From a checkpoint of a small self-supervised image encoder: batches of 32, 4.2 epochs.
Rows from block 2 of a small self-supervised image encoder, named by matrix and row number. Rows with one number belong to one neuron. Each number is 500 + 50 x the weight over its row's rms, rounded and kept within 0 to 999. All counts start at 0. Numbers have three digits each.
After each neuron's rows are labels from the 100 images, of 14976, where the neuron reaches its highest value: "patch colour" is the nearest of a few named colours to the mean colour under the peak; "top examples" is what is common among them. Only what is clearly more common there than usual is listed. The data: rendered rooms with furniture.
# fc1: MLP up (model.blocks.2.mlp.fc1.weight, 3072x512), inputs 64-127
# fc2: MLP down (model.blocks.2.mlp.fc2.weight, 512x3072, transposed), outputs 64-127

fc1.648:384500420500500500433500307500500500500500500500500578500500500500500500500500500550500500545500500587500414500447500580500438366500500500500583500500500571355500500566500430500500500500500500
fc2.648:338500500441500500500500500500500588500584500500500500541592500500500500487500500462465444500500500606500500500558555500500500548500636500500500583500372500377500577500500538550500577500500585
patch colour: green
top examples: green walls; teal walls

fc1.165:500422500500599500602500500500500500500500500591500500500500500500500500500500635405500431500500500500454500397572500500500576500500500623500500500500500500359622500375500500500500500500500500
fc2.165:500437500500500581500500500500500366500500500500500500536500582500564500500603500500500500542500500500500500431500500500500500604541500500500500500394500500500634580500500500500572500500500500
patch colour: black
top examples: white walls

fc1.480:588500500500402500500410414500500500500500500500500605500574414440500500556500558500593438500422500500500500500571500500394500616615500430500659500500500500500425500656500500500500500388500579
fc2.480:500500500391438500500469372500500500500436500500500500500500500283500500548500500500500449500500572500365500500500500500500500419661612500500377601500500568407500500500500500500500500500500500
patch colour: black
top examples: red walls

fc1.400:500423555500500500500500500500500500500427500500500500500500500500575414500360500500500500500500500500500500444500500500500500500500500553500423564500500500383500500500500500500394582500500500
fc2.400:500551435582500500500500500500500378500500500500607500441500500500500500500500381500500500626500500431500500500500500605573500500465500500625554410450500580500500500500500500500500500500568500
patch colour: red
top examples: count: zero

fc1.223:500500500415500500621602500500570500500500500500500563500500500500500587500500395500500500500443578500500500500500500500452500500500500500427500500500500589500616500500500447429432500500434500
fc2.223:500500500500500500500500570500500500562500500500626500500500500500500500500500500500500374500674454500500500500500500529500500386500657500500500500500500500392500500381500500500500500324500500
patch colour: blue
top examples: blue walls

fc1.286:396500500500432412570500361500500571500500500500500500500425500500500500566500500500500419500500500500500447500581500422551500500630653500500400500500500500500500500500500500500577500393500646
fc2.286:584500500500500589517500500408500500458556500500460418500538500554500404400500500500500500500500500550500500420500425455500500500429500500500500500500604441593500583500378625562578500500368406
patch colour: red
top examples: count: zero

fc1.464:388439500500500634500428421500500622406500500500404500500500500500500380433500500500500500643500500607633560500430589406500500500500500500500500589594500500387500500500500500500574500500544500
fc2.464:500379500418500500564500500500500331500500500668500467539500500500500500500500500500595500500537500500500500373500765387500434567500575500500500500500500390421549560437500500500500500500500500
patch colour: yellow
top examples: yellow walls

fc1.549:500500557500588431500600407500500500500500500500414580440383589500500500500599571500604431559383500500500500500500500500397500500500575569500500500500500500445586500500500500403500500500500500
fc2.549:500500500449500541544464434500570500443564403500481500561555500430500500500412500366414500500500630588426500500601500443500500500500500500573500500500500500387500556500500540576500574621500588
patch colour: purple
top examples: pink walls

fc1.371:500607500500500500500500500500500565500500500500500639500500500500500565608500410577500460500558561500500500583542500500500500500588601415549451553581500588500500500416500500500422500392500500
fc2.371:500500500607500500348500500500452500500578546500500472400500500500460500500500560539423500560500500631485500500500500544500500500500500500500500581557500500500500562413500500500617450571500500
patch colour: grey
top examples: white walls; grey walls

fc1.295:500557500500500500500500423500500440500500500500434500500500500500500554500500500500500370446500586500500500500500356500500500500500628500500500500500500500404579559572500385382500426398426579
fc2.295:500500500500500500467500500535419500500590500500443500500500500500404500500500588500423500421567587585450398500500500500500500500500500500500500544500500500467500500445562577500500500594500546
patch colour: blue
top examples: blue walls

fc1.711:500659500426358566500500500441500500378430500500500592500500500500500611500437500500551500646500500573500500500500500500500500500500579500619445500420500442428500500500500500500404606573500579
fc2.711:500500417608445412417500451531500500583435500500500500397500500500500400500599500613500500633500500500449500500424500531434500500500500500500408500461500500500534500443500500396500500500595451
patch colour: green
top examples: green walls

fc1.554:500500500500572500500604500500500500500399500500500500386500500574500425500586500500500500500584583500500500500500500500568500500500500436500500500500572500500635500500500538500366500551500500
fc2.554:500500393500430457500500426500500500532371500500578638440500575477500500548500376500500470603537500500500500581437500583410342500559500500500500568572381594500500390500500434472500500594641500
patch colour: brown
top examples: yellow walls

fc1.108:500500500565500500500500376500422592500381573500500500500500500415500500500500500500500385500598500500500436427500500500577574500437567500434500431500500577353588500500500587500390585500500555
fc2.108:500431500500500500500500500500500595500543500500500500500500500500500448500531500500500500500623500651500500500500553447500439500500500572500401619500500500500500500348500500500500500500500500
patch colour: brown
top examples: white walls; grey walls

fc1.649:500500500500418500500500500500500500500438411500402500500500409577500500392500500500427434500439566500330415500500440500500580364619500500500500500500500500408500500500500500500500500425500417
fc2.649:500500500500500500500500500500500347384500427563500500500500500500500500500500500456500500424500500500500500393500500500500500620500500500558500406500500500439500627500388586500596585500500500
patch colour: blue
top examples: yellow walls

fc1.489:500500500500500500500500500500500576500565500500500500500578645417500500500500500500447400500500577388500603500417500500429500500603587573424500500500500500500500500550500500434500500500500566
fc2.489:500500500500500500500500500500399339500612500500500427500500500500427393500500537500500500500587500500500500500500500500500500500500500500500500500500647370500500596262570500500500477500500500
patch colour: green
top examples: purple walls

fc1.308:500587550500500500500414500575500500500405563382500500387500500584500500450500500500500500500500500500500500575500595625500500500500500500500500500500417569406500500599500500500500500500500560
fc2.308:500500602423500657500500583500500500423548500500353500588431449500500594468500585500500547421461500500500401425569500420500500500500500500500500586425566406500500627500433585596545573355500500
patch colour: green
top examples: green walls

fc1.534:407500500500500500500500500578615500500500500500586625500500500500450500500500500500500500500376500500500609500558500434500373500577500500500500500500500500500500500500500500564500565500500500
fc2.534:546539500500500500500500500500500586500500500500500500500379587453500559500500571500500500500561462613500452500500500576500500500500500500500588500500500500405351500500500500500500500539500500
patch colour: cyan; green
top examples: teal walls

fc1.492:500447424500500500406500500500605444559500500500500586408500500500577500611500500500500394500500500500400500500500500500500500393500627500500500500500500566368500500500500500500500500500572500
fc2.492:500500500500500500500500545538500500500606500500500435500649500673500500500500500500500500574330500500500559454500500423574500500500500500500500500500500500500574500553500500500500500500500500
patch colour: blue
top examples: yellow walls

fc1.406:419500565500500500500500412582551500447500500500500500500500585500555500500500607448416402500500500500500500646500444573436382563588500582500500590500400500500500500500564500500589405500500500
fc2.406:500500500500500500500564549500500439535500547500500500428446500581500500500500500500500500500500500500440399500500500500500500500500404373500572453500500399500500448619551448500423500500465500
patch colour: grey
top examples: white walls; grey walls

fc1.605:500500500500500422424500500500573500500500432500500638500500500556500435586500500500500550500500500500500500500500500630500500500580500500500500428500575500500500422500438500378587500500500500
fc2.605:455500500569500500478500546454500500552500500500500500458500500651541438500500441500500548518500448514651500500462576562572500561417451411500591500455500464500500500500500500500500500500500462
patch colour: blue
top examples: orange walls; brown walls

fc1.507:500500500500500500500581500500557500425500500500500500500500500500430500500407500500500438500500579433500500500500500404407500500612500500500443500500500500500633437568500419500500438500500500
fc2.507:571500500500500500500500391500500500500500500500500500500500606500500411374500500500600500500500500679500500500500500500500500500431500500500500526500500500500500500433444622500500500500461354
patch colour: red
top examples: count: zero

fc1.457:500630500500500564648500500568500610371500417500500500500500500643392500500500500500581500588411500500500500608500587500500427500555567500500500500500500500428500500500500500595403500500500571
fc2.457:500500500500428500500500500500500500500500397500500500500500500500500637500500331412395500500500500500500500500500500500500500500500500500585500500442500500500371500621479607556541580500500500
patch colour: green
top examples: green walls

fc1.662:500500500500500389500392500587500572556325406500500609500406500500500569500500500408652500573500500500500426500500500500500500562500500500500500500500500500500500500500424386500500620500575500
fc2.662:500500500500500340500500500500393416633422500500500500349500500447442500591500500621620500599500500446500490523500500500422500396500500500500500500500557500500500365415500413333454500500500500
patch colour: green
top examples: yellow walls

fc1.712:607500500500500500500500500569500500500578500500500573384550500500500500594500500500500500500500580500647500650398500500500401500500500500500500597500574566500500500500500500500500500500500378
fc2.712:500394500500433500500408500500500634500500500500500500500500603500399500500500500500500500500500500500500500500500500500500500500500500500500500591500500500500500500500500500500500500500500605
patch colour: grey
top examples: yellow walls

fc1.419:500440500500422407440500500562368411500500500500500500500605500570394500610562601500563574500500604500575500500393500500416500500500500500500500421500500405500615500576581500424500500500500500
fc2.419:500500500500500500562500500500584572453562500500500500551500500500500317442382500500500500500500500555500500500596500395500500500500500500500527500500377500429500500500500500500500500586500563
patch colour: purple
top examples: purple walls

fc1.324:500500500500388500500500396500500388500500500500500500500500576500500500500500500614500500621500500500500500500500500500500500500500500602374500500584500500500500500500500500500500500500500500
fc2.324:500423500446500500500423451500500500500500379500500500500500500500460500500500500500469409500500645500500500500500550500500500500558664518500500500594500500447500500500500500500500500568500549
patch colour: purple
top examples: purple walls

fc1.145:500500363541500500500500500670596500500590437426426500500500500420500500500500433500427421500500561500500449555500584559500407500598500561558500407543434500394426500500500500575500583500500558
fc2.145:500500500376572602610500500500500400402500500600500500603500509500605500409500500424500500500500500500500500500500582366544500500500500500500586500500500500500500634579500500500500562500500500
patch colour: green
top examples: green walls